From a checkpoint of a small image captioner: 13.5M parameters.
Rows from block 7 of the text decoder, named by matrix and row number. Rows with one number belong to one neuron. Each number is 128 + 24 x the weight over its row's rms, rounded and kept within 0 to 255. All counts start at 0. Numbers have three digits each. After the name is the row's rms in percent of the matrix's.
# fc1: MLP up (decoder.blocks.7.mlp.fc1.weight, 1152x192), inputs 0-95
# fc2: MLP down (decoder.blocks.7.mlp.fc2.weight, 192x1152, transposed), outputs 0-95
fc1.306 121:140128144180128147128128159169128128123128137194128128129128128128179128119174147145116092128128128128096128128128128113128174103142177104128140128128103122121096128128128128128110128171109130128128128128128091128128097128128105101069106128128137128128116075166135128111084085128128083117
fc2.306 134:128128128128177128135128109087123128116126128128128128169174104167078199128106128133128128173128168151121128128128128143128092128128140128197111128128128083094128128073128128128200128128128128128139128088105153128147128128128128128172089145120091128080117128128128120104128134141128128128
fc1.307 075:148128178128128128146128128152171107128128148151081128128142152128179128128141123117141104110134128128173128112128128128128156128128128128148068116128149128128090146173128126073095128092137128110183128156169128141128123128128104128078081091128128142179127108128114128128128168098099170139
fc2.307 027:090111128101097128128128128077156128133128128128128085128155128128128128128072128128128128141128128128128128128128128128128102162074143128097128092092152128128128128128128128128173128159122128128174128128128142128128145128128128107117197128066076128117168168146118166173180128128110159128
fc1.308 065:150098128128128108128109101128180128128128162128128128106148128104154079128165110070200128064128128128173129099128128128147128114128128128164099155106148128171128128128165105097128135104144129096169168199136128128159101128129128125128128109128097128128153116132128115103128157095097202128
fc2.308 052:128183128134128111128093128104128128128105097147203055145128088128086160128128118128128168128154172128077128190063174099128104170128128140117128166150128172128128128128112120163128162142128117128128128077128128128128140128112128128128219128100128128128128128104147128128128147128128128128
fc1.309 099:105089128180128140128128128175116128128128128182128128073128126128178118128115128128128128047128108128138128110150128128127128117142150147080128128128153128128128139178128128128104103128123128065128128128128128128128155128128128128047101128128165128128078090128128128128128118128109128128
fc2.309 094:130128128128128136122137128150177128148094143128105128205128128133148112128128128128180128128212128159136115128128128128116128098128128122100091128104128128173128140128161128100108132128145118172128119128070133086128128128118128128175128128095045128175128128141128108089168128171128177168
fc1.310 066:128144128119128094128128128128188128108099128153128128120154151128172128128146128128200128167128092128165099128128128150166128128086128169128128173093144148128113128128155179128128128088166128128221107128128156128128146128110128129128080092128056128141158128140128128128086177128157160128
fc2.310 055:128128128128150128128128171118091128128128128144128101128106128128075154128128140099128173128128128128128107132083155128075157128130128109138128143128128128128128116128128128128128181151128146139128128128128058128123089150128164138154128128133128128044101128128128128128169161128128128086
fc1.311 092:140128162128138159128159108146174128128105154128102137128128186173212128110128128118128097128157128125150128128151128128142128128128128128115075128103128128113069139155161128128086128108128146128206128128166141115161128128128094084086087128128128107174111106145128128128103128112112192108
fc2.311 058:128115128123096112138094128114128128128128144128151128092139128121128171128149063089128160140134128070128128120104214134128128128128128128178142128128128160155210128107196128128128155174111128128103141128085128128097128128103128122128181128114128128156128128114173143105128055110128128128
fc1.312 110:128100168128128150167151062153160128128163152097128139128128128128128128128128128075173128109128157128163128097156128128128076094128128128159080103128128128145152128122180072099128129128128161133115170159117128084128128096128138094141128084107128122172154128128128115128128135128101180156
fc2.312 137:128175111128128122128090128128128156123128083126118128156128145156128128112150128178065128128091110128106128141116128139077128149128094138123167140142096110096110123128089128128143121123128128138170128109128159140128089158155096128128128136128151128093123128128125128152128152128164073069
fc1.313 031:105090128128128128128106128143128155128128075128087183178109128157064178101166128128128128063128128128128128128128128128098191100128128107128128128128128128128128181150082128128131147128150128119124128100128093128142128128128128150191109128128128103128128081128147128082097128128168128128
fc2.313 024:086128128089128128128128128128131128128128128128138158113187165128128146128107128157128128128128161128128128147128153128128128138128216128067128101128128128128128128176128128094128169128128128128224128128165101122128086203128128128128128128128128120128172147160076128191128059128128128128
fc1.314 107:098160128128128156119128151122148128128128122143084128128128162128206128154128168183106128141088096090092071128128080128108171137128128128085154124128128128093038128175128128156119100117128128128153103176128157149128149142128128128104128128128128139128109104156141151158128166145128086068
fc2.314 113:159221120107149124115128158117128128108128128142128128128103075128098128128190128129114107163154128142124161128087109128097115157128106126183113128146124128128128128058128102153129130128128160146128128056128159128153128128134128128173128128143088128100128113128154120109128129128128108128
fc1.315 130:128128128128080128135138128128182077128142177128128064107128128128142128128128128128128106146152128110169128064128164190212173112128092091128147128155115128144079128145128161147128132146128128091131194128128179091128128141093128115128128148128139128171161086103153147149128148064125128125
fc2.315 143:102128129103128123100116187128096123128161128092124172136128087098128166128128128143094038117128167166128144169122100074128088125144184163128128128100134152128143089109124113144128128128128144132128128128128128181134110102128099128128128128157166128088113159138053128128128103172078110151
fc1.316 037:128183142078148128159145128102128128128128128128166103128128170128138128128128128095049153128141092083134137128128128128128148143128140094128128086119141134128075062128128128128128144128128097128128128128128195094148156128128104128128128109128086128145184128128128128179104128128154128128
fc2.316 026:128075128128128128128090128128128089128146128128160170148114128128128128150128128128128128097128128128062128128128098116128128179171128159128128092128128128143128128083128076106128128079128156096075128128098128150128190107128150128158128128128128128057137128128128128128128094128128128158
fc1.317 031:088106143143128189106156128128171128161101167083086128128128071181128128128110128159157128128090106128155110100083142128092128128128128128128168169128128172105128097128096162087124144128165141186128128128158092128128072128128154128098128095154128128167128171128128098128128128128128128161
fc2.317 020:128128128128128128128079107079128151128128128099168184128128128094128156128128128128128128128093128051128128165128128128128086128128128128128128040128146128128128128128055167128128166128128136163128128128094128128150128128128128128128128164128142128128128086128128128128061138163128128049
fc1.318 120:105145152128128218128157128149128128141174128128100128128128160128128128128166152128097128186128107128095088095145128128128128128100118091122146128128128089103128098157128128128128111128125128114128108184171209128101112174128152128082128130146103157119092128163152128194128193128128128103
fc2.318 136:152128128089128084128074128128099128128087128152128128097128103078123128128071094128117128104160128129138152128128128128140128135128170180145128144128128158138155128128190128164128128128128128128128128050124133128105128108101092149128140143138130118128128163112129126087128088128128106153
fc1.319 148:153128128128098150082162128099163128129112128162087095102130111128166128120128131173120128119128128128184128128136128171159147128082116170128112137101131178143128162101128161160106147115128117128181128128137056128168128128128088095128121098128128114152169128118128128100145129118086195128
fc2.319 146:095101154122068207145195114180118098128128178114087082128128145128133145128145132128134066128193128128128136100128128128128128128119122163128128091128128128075066165128171128075112080138127136128190128120128128129120146128114128128128128108122165153128158128128128130128128099082115128087
fc1.320 140:128128141128101156128157128119128128128128128128066128111162124128186168128134138146111073128128131147147128128128096140198128144128128170112089128101128148128072154128147128128091128104128128161187128128157128128175093128109087081128087085128142128128128128128128118101190128128095128128
fc2.320 148:128128149128163128085146158139128128128139128128064128130128135149128155125145147159095077140100112168128128138128072119128128140112110128128156136074171112086128128093146161092128055085180128133201128128139128135128128128143099096107062128141128128048100128156128128128150134128092128128
fc1.321 132:128128128128088128128128078178126165132177128128081128085128142173128146165128128069128116085081185128128163128128103111113102128110133146128128128093128128128128128128181128128129128093147104128156128128128128128128162093174128128128087128128161124128100111128128140152112133128128110128
fc2.321 143:128128128109128121105181128110128128128117144128114129128139128030128082175128141128128128128128128128116128128128113128164076125128128145104128106086148128158118128128067128115128128120130122121128069145128100158122152128128128128128128128095128128164091106128128143142128096128125183168
fc1.322 024:157108085128128077092128128128145109128107128128100128128178128128164128104128157128128128062128086128128153128093148164151167162128149128128128128128112128128128096128087094160082128128103128090076128128128128128128167167128171128128150147102110095163128172078100165151128073103128166101
fc2.322 015:128128128128148102128128080101128172128128077143128128096161091142128128128128070128108128128128128128128128128148128128134151172085157128128128128128086148128128128150128159128128128124128091128128128128128073128128128128127128128128128142128128128128152188128128130128128128128128153128
fc1.323 047:128080094128128128157180128175159128128098128128128162173128156128128104128128128128128137110128128128128128128168128160128128128097124128128128128128128106128094098128115087059128157129128163128170102191166128117128128128143157128128083128128137090094128128175101089181094164087141148128
fc2.323 039:128128128092128085094128128128128128158128128128128128108128128157128164128128128128128128128128128128128128128160128102128128128128128149128128128128128170094128167144128128128137128128047128115128109061084151128128128097128128128221128144128128128083100149047128128128134163128128128128
fc1.324 079:129128128128153156128128128140141128194128128128128128128135128128128189079128142086128128128128128101128128119128128128109152128128066122128128088149128128128128128133128100096128141128128128128108173128128128128091128128188136137128128143029128128144128128107115206171128128106173128128
fc2.324 081:128128128118073087146067094094128128056128128168128128086135167128128086170128128178128174128128102128128128128177089140128128139099154128143128173128128105128128128166128196128119128128128128128142147128128128127087128122128128128175088128173128073136128128128128128097128128103128128128
fc1.325 104:139069117128128128128153114128180128159114153101109128128128128142145163128128128128150128128056128129172128142128128128128128106084128155128128161128110144104106120166106128115142128090128128128174128149128207128101118128164160128128119128128086142118128128159105128148121143080128152128
fc2.325 077:027096128120128153128153103128128128128183128111128164162128140128128128128075128141128066127095113128070085128128135128138128128133128128087146128128115128101088128128128137128128128128156128128130145128128128128082128128134115106069128128128128128126128128128090128126128128088115128128
fc1.326 099:128128128128128128105128128096128128098128126213128182109147128081189153128105141135084128128102128128141093124137111136165168128152172170122088128112128128128128128179128128161128128103092099154128077116128157167164128128056098128128124128153151117126125128101128128128173128138118123128
fc2.326 093:128136128121128128128128127128126156078128156069096128161089090138128127158150102157128081162128113128065154128123128128112128128154128125128147128144128117128149120018128128128128074120128128128128128128128182119112128115176135128128128150128130119083109127128159128136128128128152126107
fc1.327 036:114158128140128128128153128128095112128128128128128128128125128128139091106152199128128098128128117128092128098128106128128128128128128128195207160128146128105128159128097145128128128167141157083128128128128128128128170128128128128199128128128128128128114128122166158111092149128136128061
fc2.327 028:112128103128156128128128128128138109076086128128086167201128190128128134128128128157128185176128128128128128152128128128128128128128128112058128128128127135119128100093128128128128128128131128128179081086128128128128128162128128128106098128178128102105120164128128128103175082128128128128
fc1.328 077:112195112128128128111147128128107128128128128192099128106137128089178128148128128128128089076111105128128138128150053128128128144165128155128128110128147142101090128128075166153128095105128128158128128179128128180128093128121128128128097128156128232128083128095128148128128159128128128128
fc2.328 061:128137128114200128108128152108128159128128128128128172128128150108128103134169128128116128128128128128156128149128120128128128141128128128128128128097128128128173128062128063128079128128141128128128072128128128117128128125155128128175128085128128072128139112184113128128128084168128128128
fc1.329 029:128074075073109128128128099128128093119128128128128092128128129152128128164128070128182128089128128140163203128128128128128078077150128134077128128090146128128112128102128068128128160128095128128138128128152128111128143128109128104128138128116061081128128102128128128128155100128128145182
fc2.329 020:143128134179128180123128128128150128128094128128162128088128089128102128128061109128128128075128126137128089128128128128055128076128128081128128128128086128128128106128128128128128128128128128199128128128128128128135134128092128071118128128099128128128128128128128128128128128128112115128
fc1.330 068:128128085128143140128131128128176128128128128153121128128176128128173148090124128129128149128128141159192151128128128105160112128128098148128053128128159128136128135128128128128146147128149110141172113128167128098128115143128052128128110101096128120181128140110114128104128102101128157128
fc2.330 046:128128098128087045145093162128116092128153158128128128099080128128128128161198115117128128077128085094128156108128125115128140128142128128221155142128090128160128128119128130152095128128128128116064170152128128128102128128128128128128128128165128136131128128128128128128128114097128128128
fc1.331 118:128128128128128128128109128128185112159128137157110098128128166128208120106150158123145128128154085108128119128163163128128165111085128103141128128134127139141128128165113120096113145110141137125179128178141128095154102111128128128128113054128104158171160104138169128117128182103106186128
fc2.331 126:128128128116128111125128089128105121128128128158153098088190113128128161054108182093147128128096128128107145128128146128143128128134128133093134126142108161138128123089151128163186128139089128145081128128150102087128119128128150128156171141090128174128128128100128128128145128160128128128
fc1.332 034:128128083091128128181124128128097128128154128098128128128128128105171128159128128156128128128128166150166128145085104113185128112162147144086128113128128128128128128128128064128174128146128128152128128128128103068128073128128111113128128128128161128128128176128128128128128078128114128188
fc2.332 020:130142128128113089128095128128112182103128128128128128128128128128128128128128128181128145143117100128128128128170097128128128176128117166128066253128128128128128128128128182128128164128161074128128147128128128128128128128128128128061163128128128128128097128128128128128128128128168166128
fc1.333 130:127128152128143128144128128153135128120128123184128125106128183160204143128115156144128114128128128145128128128128084128128155128128161137128128134128128128097024127128132142148100095098128128128163128123128128128128128128110124128068097128128128128128091128167128128127128119128128102092
fc2.333 122:145128085128159097099106128128128128128154128135105128128121106089114128128128150153128042128128122139140117128156057128128128128128111128183209150129116128121180140128128128128144089096145128128142111128104177136162070118128128127194077128128128128099106109107154128128128149128128128128
fc1.334 074:128088128100107119128128128128128128128128128128097128128194157107171128162153128128083108128128128128128157128140079142152128151128128128128078128093128128139128128188090128128128136101128091097151128128128189177128130152060128173093128128113163128131160128128128153128128086121128128154
fc2.334 074:142128150170181150161128149128128128128128128068123169177093085107128128128066128128128128128179154139128107154128128128128115128164128104128135128173128128135081128079128128121128138128128137128128128128080097089181128128128132104128128128166128106128128159128146112128068153128128106128
fc1.335 094:128153128167128128128160128128128128128128093128124128128128172159137128128128165117128188128065150138128063153122128078118128133128128177128128158128132154075109128194099128111132128064143108128158096128174145128128112128128099110128130128094128128096075128128128128164128128114128126128
fc2.335 078:141128128128128115158039128128062143127128128128128128128150116075055128128128128128128125128128128128128128128128128128128128159128157128118128155128128128128128128128094128199128163128076128149047128128128126128128150128082128128168150176128128128100109103128148128128128128128120128128
fc1.336 102:128099130097103121128128110122179128128125128128066128128128128111128128128144128129145147128128128127125128128128128128128125128105128195121096128085148128128128118128178171128140128128124128128234113176128126078128128128136156128128114129128076128128149144182149128167177169101128157128
fc2.336 145:101104128118126128128085092128095101119128128128184082089128128158128145102089128118125128099143128151080128082144150128128100128128145117128171128128128155119044157128128113132143060166128128128128129070144142128128160128128128128170128128152128138128094118128128128149162145128121096090
fc1.337 059:171165128131128128145128128128128128128128148154160194148128128128184128128128119087132171128128108147128128128128181094124128128128098128128128128128128128149110076128128128059089128128128155167128128128128128128153147128159110106128128063154180096128128128095107104128128128146128128157
fc2.337 066:128085158091110082128128107128128128128184128128128128089128128146128128128128138128128128119128138128153128128128099128144128128128128144128159128114128128118128128128128196141165128128121128128128189149119128128128128128128128128128128128128172108137129135123099128180128146073128128097
fc1.338 030:128128175128128128128128128099161128089128128143128101099128140128128128094128128119128128174128134200135063128128128085143128128128128092140128128128101170128128178128128128128154149128148128077128128128207129105128118128132128128128128128128128198128128128043128128167128151128128128128
fc2.338 024:103128128019177110128128095128128112128150128128101185128176153128141128093128128128128128104128143128128128128128097128165089128128128128128128128128128128128128128063083122107128128128128151181101102128068128128155128128128128110160128104128128128128095159128072128128128128128097102128
fc1.339 119:098092081128071178128128128166128117128128133128099128156128115128128128128201128128141128128102134128128128073128089128128122096104081112064153128128150091128128154108128178128095128128128128080108128205128177128128128128128128128128086103128128128128096128139128128131128212119128128128
fc2.339 137:145128128128149145124165128105116128128128128115163128075128120128128128129082128115063083128187165128128155128077150128128128142158151128128121105136128168128095107128173047125121106128128128166142112102128114128134106128128128128106200156126166128128144150097128125145092070128128128134
fc1.340 095:128128163061163128157128092146114128150128158128128128128158159128128176077128148084150107140128112113128120107128151128156123128128125118162128120128104128130138093148147128108128128163090128177128149083128157128128128091184142128104167099043128128181128128143128149128103128128152118128
fc2.340 088:184091128128128078138074128128153128120097133128076128120128128153128128128148128174183128088128117128171128128126128128128128154114128138128108128128091128128125128150077154128085158128154128084128128128148052128133128128097130109109105073128170107109128147128095128114128115128128128152
fc1.341 138:140128099085097139128128168138177087171128152162095128150128116128169128102157169132139128128047111122160112118128104101128146097128127118138158128128128128145102145128128125128109142128128128128128125169128182058164128128175128107152103128078083136156126093128152128128128161088121163128
fc2.341 144:128144104119134097094128136128090148139128118161128134096128108128128144147108180137137128073155123177128128139128113128138130138173161151060144094092160153128128152128092100152163105085130081128128128128178128128163166145128120179185097126128128128126128147092156106128128128169128104152
fc1.342 164:128083162128108146128155128172128141129128157130072160128168118128130128168110128128128128092095182128169128128128128128141128104128128140128043075065206140133134148128128128128110075128123128074151128128167106141130158102158128084096101128128128109128128128128127128128128128128105147163
fc2.342 143:128112128093128128164112098128128128101145128099128128087184136075128128125128055114103112128108128128076160087122132079182128095128184128128115128128128142159124116128128137172120128186100157103072128128115116128112128128128128128128128168128156153151114133128128128128128128128098128128
fc1.343 122:125128176128114137128158128132119128128151131130063161088168128158136162146107128128128128128098128128128185128128112105150128128135144144128097128084157157128086128153128154140134128091130151128178128126128128158158157084152128087044128128128128128119103100155122128158141128128128107122
fc2.343 123:128166171091128128102128146128108198090128134152077196128128128063162086171128128128079074124107067160128128126107081128148128151128152157128128133072158128128128107122128138168080097123170111144135079131119128155130128128128121128128128156153128117124102116133140128128128128128110149128
fc1.344 133:128128128103128128128154101128128098128140128128101128138128147128128198128130128165184128128128094128110128128128101113186128128109128171128095128128128139156128128167128128102128128128128128158177128109128110128125076118128128085041103106128128088150101152128092149128128109112128128128
fc2.344 109:206126128102128077138128099124128128128128161107115128128138146128128128095148128187171126128128083108118128128166128144128128128099110127165130128128085096128164128133128099084128138128128168128128157128128128128128086153143128128100048088128128128128128155155085131128128132128135079150
fc1.345 127:113093128129144141128137096151147128108128149149098128128128114128111128151106155128128158052048128188112127128128085090128128093128168174134078107128149128150128144128142128128128084128099145120128120128171128128128138092128167128128122128093114093128142128128128128128144093128145131128
fc2.345 109:128075128108128128170128129144128172128186128128084177114189165128138131108125128128097128107184187141150164134128092128155128128116192135159128128085118139128128128067147128115153143128128128142128128128128170128128141128128128128128128128143128128133128128128109128128128128128128128128
fc1.346 060:128128128114128128192128128128142128142155159128125128128100128128128048128144128128128128128128083102128094092172150128128137099118149128158128128154117084106164128146126128103128128163151128084128183208102136079094142128168176128128128141128128164128179128128185128128128188117117084081
fc2.346 057:097128091128128121128103128128079128128128128122119128151128149141076128128128115141134186160128128133080119165083104128082108128128128167128128146128105128101074102111106144128131118128128128128094084051118128128128102128128128130128128171130128114104085128142118165128128097162176111128
fc1.347 033:128124128128080128124159090161097090128121168062128121128145128096128128098128128128145166128123152128128092128128128128161128128128128128066051128128128140128128090128128178095128128128128128128128166128128089128128128157128128107177128128092106128128128128128166128159128197128156128128
fc2.347 030:149058128101128128130075128128128128128128128128128128085128169128081128143128156128128128128128119095114128128128115128128128117128128140203178128114093128128121128121128126128128070178091128117027141084097128128128173088128128128180108126128128128128128128128128128085128128160077128081
fc1.348 041:180128156128128074128128128128154099107128155128128128128082128128128128128128128128128128128128109156128128128128114172128106128128137128128098128084128128158164115079128164079128097128102128096128203147128128110128128128128128128099101151128123100152219202128136128128164054104128128128
fc2.348 041:128128128128122098158072128072114128128183112128166128123128139122128180171128128142128128128159190128054128148128128128095128194128128128128128128128128128137110120128128147128129186128128127128125131083128128128128187143116179128128128183128128141124128128128163128146128168128128107083
fc1.349 127:128064128138104111128162128147168158128146112138070128128185128171128174168128128099087128087107162128128170086128099128128158137128128176128128083128115102120074167128196118159108073103128128095128128128128150128153128131128128137128114128128128128128098128128154128128124101101140128128
fc2.349 099:128099149128121128177128100113128154093180123128100147128163128107128128164067128140085128128132128128117177091128085128128128128125136178103128153128081087128079150128179155128139128106128128128183100128080181128128128112128128157128128128142105128128094169128128128128128128128128128128
fc1.350 084:128124149073128128172128128128128143163128152090115128128173215164128128128150132128128130128149102128156128128188128128128128108128128087157128116128128075128128128128128128128128128128128128081128151196128128081128158155211158119128088055101128128128128128172150128164080161121128128104
fc2.350 071:115100070128149128128108159141128128128128148128139128163128128128078135128128153154128159128128098105057128166128093128113088128158128128148128161128128137128128128093115151121128128128085128128079128075126128169106128128128128128166128147128128128095106188124094128098128128150128122128
fc1.351 077:150128151072151128170128070123149156160154155128128128128155157128120104128128128103149092128128128128145145092179129134147128106110116081183128128104128083128128128101134128128146150128107128128128194128128184088128128108180154108144120128115128122164180128128128150157077164106135133099
fc2.351 064:122128105113128099122060128128131128099128128128136067175128128143128128128137058161128161128128079128088128164097124128106111173139128138087136172155094128125128122142079150130123128128128128135130115086128109128091095126128116128128113140128128128086105166128081128074159123158145116098
fc1.352 084:145128128111128128128177089128128128131125128128087128086166192128128128161128112066175142158138167128168128128128128143128111166099109186128128128116128128108118125128128107128128128128128128128128128108156153166165128128128140128128101123108128128161092128128128128128128112101133208128
fc2.352 074:128128128142128128128128128114105128128128128128141128128120128128093188128144105101128159079128128128128128129085171109115128142128128145163128159128128153164211128113178128169146139153098159128128128096101128126128111128113113128128128144123128128104128111118104128080124038128128128128
fc1.353 160:138063162159128153128161128128128128134156114128128128139128128175128205122111128128105128083151166128173145107128146135125128128128128128128099105128160128128133164130176106128087137101128163105155128128128091151145152128128114058060128128154167154128128128099128128113192090128083162128
fc2.353 184:149128128128128115128128128108125101128128076205104128128095156133165128116128128128103128128155133123144080106128128169117184123105128143173128128122104108084119153160128125135133123094128056138153096128113128128128160128085096128128128128183138128128128128088128165087128157128126128090
fc1.354 050:128127108128128069128096158124090128174128128128160128100128111088134128065128140180128133128101128110147128128128096128128197104128117169128128104128152114130128150162097128188152120128128128128098128187147128128128128128083105128128114124131171128128128128128099171128128128147128128128
fc2.354 035:128128092214128165128128183128128118128128128128128128128128097128128063128163129128136128128128128128128128128130128128128128128128128128128128217128095128159128128128128128128128153170173128126128128128128128129128087137138128108135128128128128093128128128128170069128145128128128128150
fc1.355 104:128123104128103174150128109142169128128123128140128128150100096128146128128157151162128099129150128100169128128128128183167128128128128098075119128128115141165075175128128179128065128128128128128154170128128179128185107128092128128128099128128128128199128128128135097104145128128143211139
fc2.355 081:134128136128128175135128128128128128111128106113128166128151128071128100134148128128128085128128128128128128128128130096128083128181141128181128090128128128128128128133071107128128128128128128128128128128128128128070211134128128128128128128128159128065149128150084128128128128128128100128
fc1.356 116:147113128128128128128128128128128128167145128136110128128128128128151128096128128128086128152128182128210198106128128128128128115099128128128128128128128128128092153173114128128128128101128163128187132128128128128128119146128100128057128128128128128166095128128128162128153186128097192078
fc2.356 091:128128128082098029128128128128128127128128128138128128128122128175148128100070115128128128141196128128142147150175142128128128127120128128149097124072149128128142128140128128128128151128128112110128128128057152128096174100128128128128128128087128128128128176128035131100128144170121144128
fc1.357 034:100128128128149155151163110128128117128128167095128128128105089089162128128156128178128128089128128128150128103128128162128100128109095128080128128128147128128128167084128143128128102105146128128176128189128140128128128099128128126094128128102128151128164182149103156165128128128149144158
fc2.357 022:128128128142128128153128128092128143104128128128114170128128128128128101128128128128171128128128172128116128128200128128128075117172157085128128128128128128128128128128128128128128187128148128128128128128070128128136148109128097128128128129128128128154128115161192128128128095189094128103
fc1.358 069:128094081106081089128128128167128102172128156128085128128128097128190127115153128128128083068061128128179128128160074128128170091128128128158176122125166128161128166126128128164128128128128117101128128184128128128164128090128128128145065117128128128160105081128128150113128108121102128144
fc2.358 078:104128128150128157078135168152137128166105135152128128169128087122128153128082128103164128128175111166143128128128128128128128128114128128113105148103193167178128128128151128117090128108128111128128097112108153128128128110139128128156121125128094128128115167128115081101160128164107128174
fc1.359 099:128085128144128167122163128128185128156125128144077128128140128128178128128148146151130128167128128128180022128128148128128154128102128128128103166090128165128128128128128128107128132118128128128184128152149157145128128128128128128128128074128128128128128128162128142128115128090101173124
fc2.359 062:128107161101128128136159096128145128142128128114165069128127160128128128128128128128148114134128128064128107103135128128128128128090142128158152128128128128100128126128128128128158128162137128128128159128111137088053098144128185121128173128115087143128128128128128157136128128120128133128
fc1.360 076:128128128113128102128142091128157163157128148128128128157146128128174102128128146066185141107128128144168128154182128138159128128105101128163080128106128128115089105153128128111128128126128128128171106176128164108128128128145143128128128128128061128165147143128128128131146191140152176128
fc2.360 061:128128128109193122128128111095128082128151128128220128092136128134128162070068128104128128121128128164128128102131128128103128128149128128128128096128157128108049161176118040128128128128111128128128128128128128128173128128128128128162128128128128171077128148092093128170128101128104128128
fc1.361 095:128143085128099128090158115128117128157128128167128150128168172128146145128171170085128173103070128145137128146155096128128128126128102196128075128128152152103128151178128171104128128072128080138169128128173164128151128114128128128113128102128155134128099128099128128153128128128128128128
fc2.361 099:128128146163164128128096146081128148122169128128155177113128128128128128128166111117128128172128160120138134128128121128128128131135128081178182166156110109128182101128128086146130149128128171105098128134128126128128079126112133128097160140162156128079128088114102128102106157128128128128
fc1.362 062:144105128128143103128128128135128089128107128128099138128193128153144156068128128128128128128128128158184109128128128080141065128087128137128128128065128125128128128128128128092156128119128128128128128136128128080128191128184128115128128128128128128192166128155128165128128128128119128128
fc2.362 072:128113146128118070143090128094112128128128128128128128107128086128077159128127128111113157085110145096055169117128169134128149128162128128174140155203075152155128096128181104128135176128111128128128147112128076117080128142090128128128128174128128128089140128128128128128128128120173087093
fc1.363 095:128128128128169147128115173128128058180128128181156128128128128128146185128128155128128128094128084128093128128128128089127187079128148117128128159106128128128104128128128128158128122128102128128106128128163128113145125128128089087071128126128128128128088128128128128128128128128128128106
fc2.363 093:115128128150140128117128128128110128128128125128142128128149115118064137128128120128128128128110161156077178128128128113128112142128128128106151128144128128128180128088128128128189114149128100140128128128128154176128128128125128128160128144158137074128112128085163071128133094128128128149
fc1.364 116:128128128128104112137128120106128105103106128135128070082128134128127128141128128161123108180156128089165128128128128184190166128104128125075103128136128151136112160128177163139117128128128166084152172128128128105128114139098137100128128128128093145147166089114137128128147152128131160126
fc2.364 145:100107129138128118128114128128097128128156132128140169155143097093128121116092154128129060097128130128127139128151128082128071096151172122182138122128128115135159128118108110116128120128093128128088095128112129173103126100128128109128128119152162128095118147128038098120128091128073128163
fc1.365 090:128116128128139128128148128128155128162128128148073128119167128175178194128128169128128128147128128128153128128128103128128128128093128144082080128093151128097128157171128128128108083094128147147210128128128128133128128128114091077050085128094128097128121128160128128128151133128128141128
fc2.365 069:156128145142128128142145128151153128128151129128084128136128128128128128128145184148128073158128128130151113128180101128145157144070128114160116128128128128101128128114160182128113086128181128128180128157128128128128128128128118084107063100157128128072124128139174104128128214128113128134
fc1.366 086:128128128128128128128128098128128128128155173165110128128128128128128128128128127128166128093140128135155128143182137118128116107128128163163128147079140128107144128128199090050137128070128106103172151162128081128128158128128128128104080128172149128128128128128124128117128128136128112159
fc2.366 051:192067174100128128128128128128128128125128128128098128128128128100128128128047128128128128128128190128169128119128128128128128128128188128128128128128128094201128128128128141128128128128128128128128128128128128128128128128128132128094128080128128128194128122180128128128128128192092128128
fc1.367 029:128128128128132128128209131168128128128163169128065128143128128128070128160182128128061140128128142128128128092128152118128110096128128127076167128128128140128128166117152077128162141128165093128128128162182128128115075128186150151115128128128160128128128100128128128172093128136164128128
fc2.367 037:149128128079128053145086128110128165128128128128128156128128128092128128128128122207128128128128128128128158128204128128209128128104165175128128119115128069128159128128100128128140128100128128128145128128128128128128128128128075128128128128128128128182128139128171128128128140128103128159
fc1.368 047:128086085128137128101107098166128148128128128128100128128128128098128143083080128140128128128118128152195128128150128128128128106113092128082053128128128151128128128128128172128128128128128128128165128122160128128128128112128128128128128097128128128128087199149128154128163061128128180173
fc2.368 054:128128091128128072158100128120085128128128128127179128128128119128097073128128128162128067128128128077128128130153119128128128138128117128200128128176087110131147128128128128128128128191128139130128160128128128128128128128143128128177099128128128158122153128128128128128128128128128073128
fc1.369 024:128128128128128159128128083128164160128090199128094100090176128128090091128128128128153085114128128158128128149128128128107082160128105128077128128107128159128128169128128128160128128106157086128155128128169102118144128128128109128128128128128128128172105128151151128128041128128145188128
fc2.369 028:128156128168128128088183163181128137104128128128104128128128143076175128154063128128126128128163128128143111128138128109076123040128128128128078128134153128128119151128144128128128128128124128164128128153133147108128128098128128094157128128128100166119146128110128128128180128175128128165
fc1.370 138:151087168128085128141128137128120115128136128177128128128128128157128128128128128128128133077108128073151096079141128128128170088138166101168128128128128103128122151159147128145128128170095128087126139128124075128102128128128128078128128128144128137128128128128128128128164145128090106111
fc2.370 109:128191151140137128179098128102128127086086128152182128110145128128128160128128155128123128128128156169128128147128128128117128143128128164205138128128105138074128128128128107128128128070128128128163128091121142128153083128128128128163128128153128162128128103099128113132133128109128128079
fc1.371 105:158094134128128128128128128107202128128114141128106092128128139128128128144128163102145128088128115128195142147128147158122128109106158128151079128128137175128128141128207110128112151128150128128232128128152128098182128128077128128128128128128113128210145128124128128117128115103128203128
fc2.371 081:128128154122128146154192128128128128128128128128105110119128182128128128084128128128103117209137150076128128128128128128152128142128143128128128128128128162073128128128128128130128154174128128131128128090107128128128103128127128076137133182096128128128128128128166128128128128128128128067
fc1.372 115:117128128143128128128142128128206161128128128128100091086128128174128180128094128128113135113118174092128147095128149164128164128095172154082128080099128134150128181128203128160128106128112159128128128124107128127128152112101145128101128135128080128203128128128153128149105128128128167171
fc2.372 105:128128151128145127170128087068164177084186083128151128128128184117128128147085128132128108155128128128128128128128084171128141113082150153128128128117088087128128142128183128143164128073128128128180128128120128106175086146109128128128165167128103148136128154105105128178161125128113158128
fc1.373 106:128128159128128128128128143140147128128128126167079128128128163156176140128100128151128128179128079128116105128128128128128128111128128137082108138076128138098073128186128154101120097128128128128184137114148128109128140128128117092056091119095128128128128134177111140128095158112147128128
fc2.373 089:147122106128163118104128157128128140128128103114119128128107128128111128131128177167128053173130128128142115147128092128128139177095113128160164128128128130088128128128128128128178116090165128128160128104103166128138128135118104128157070128131128124128105128110159128116147204160117128124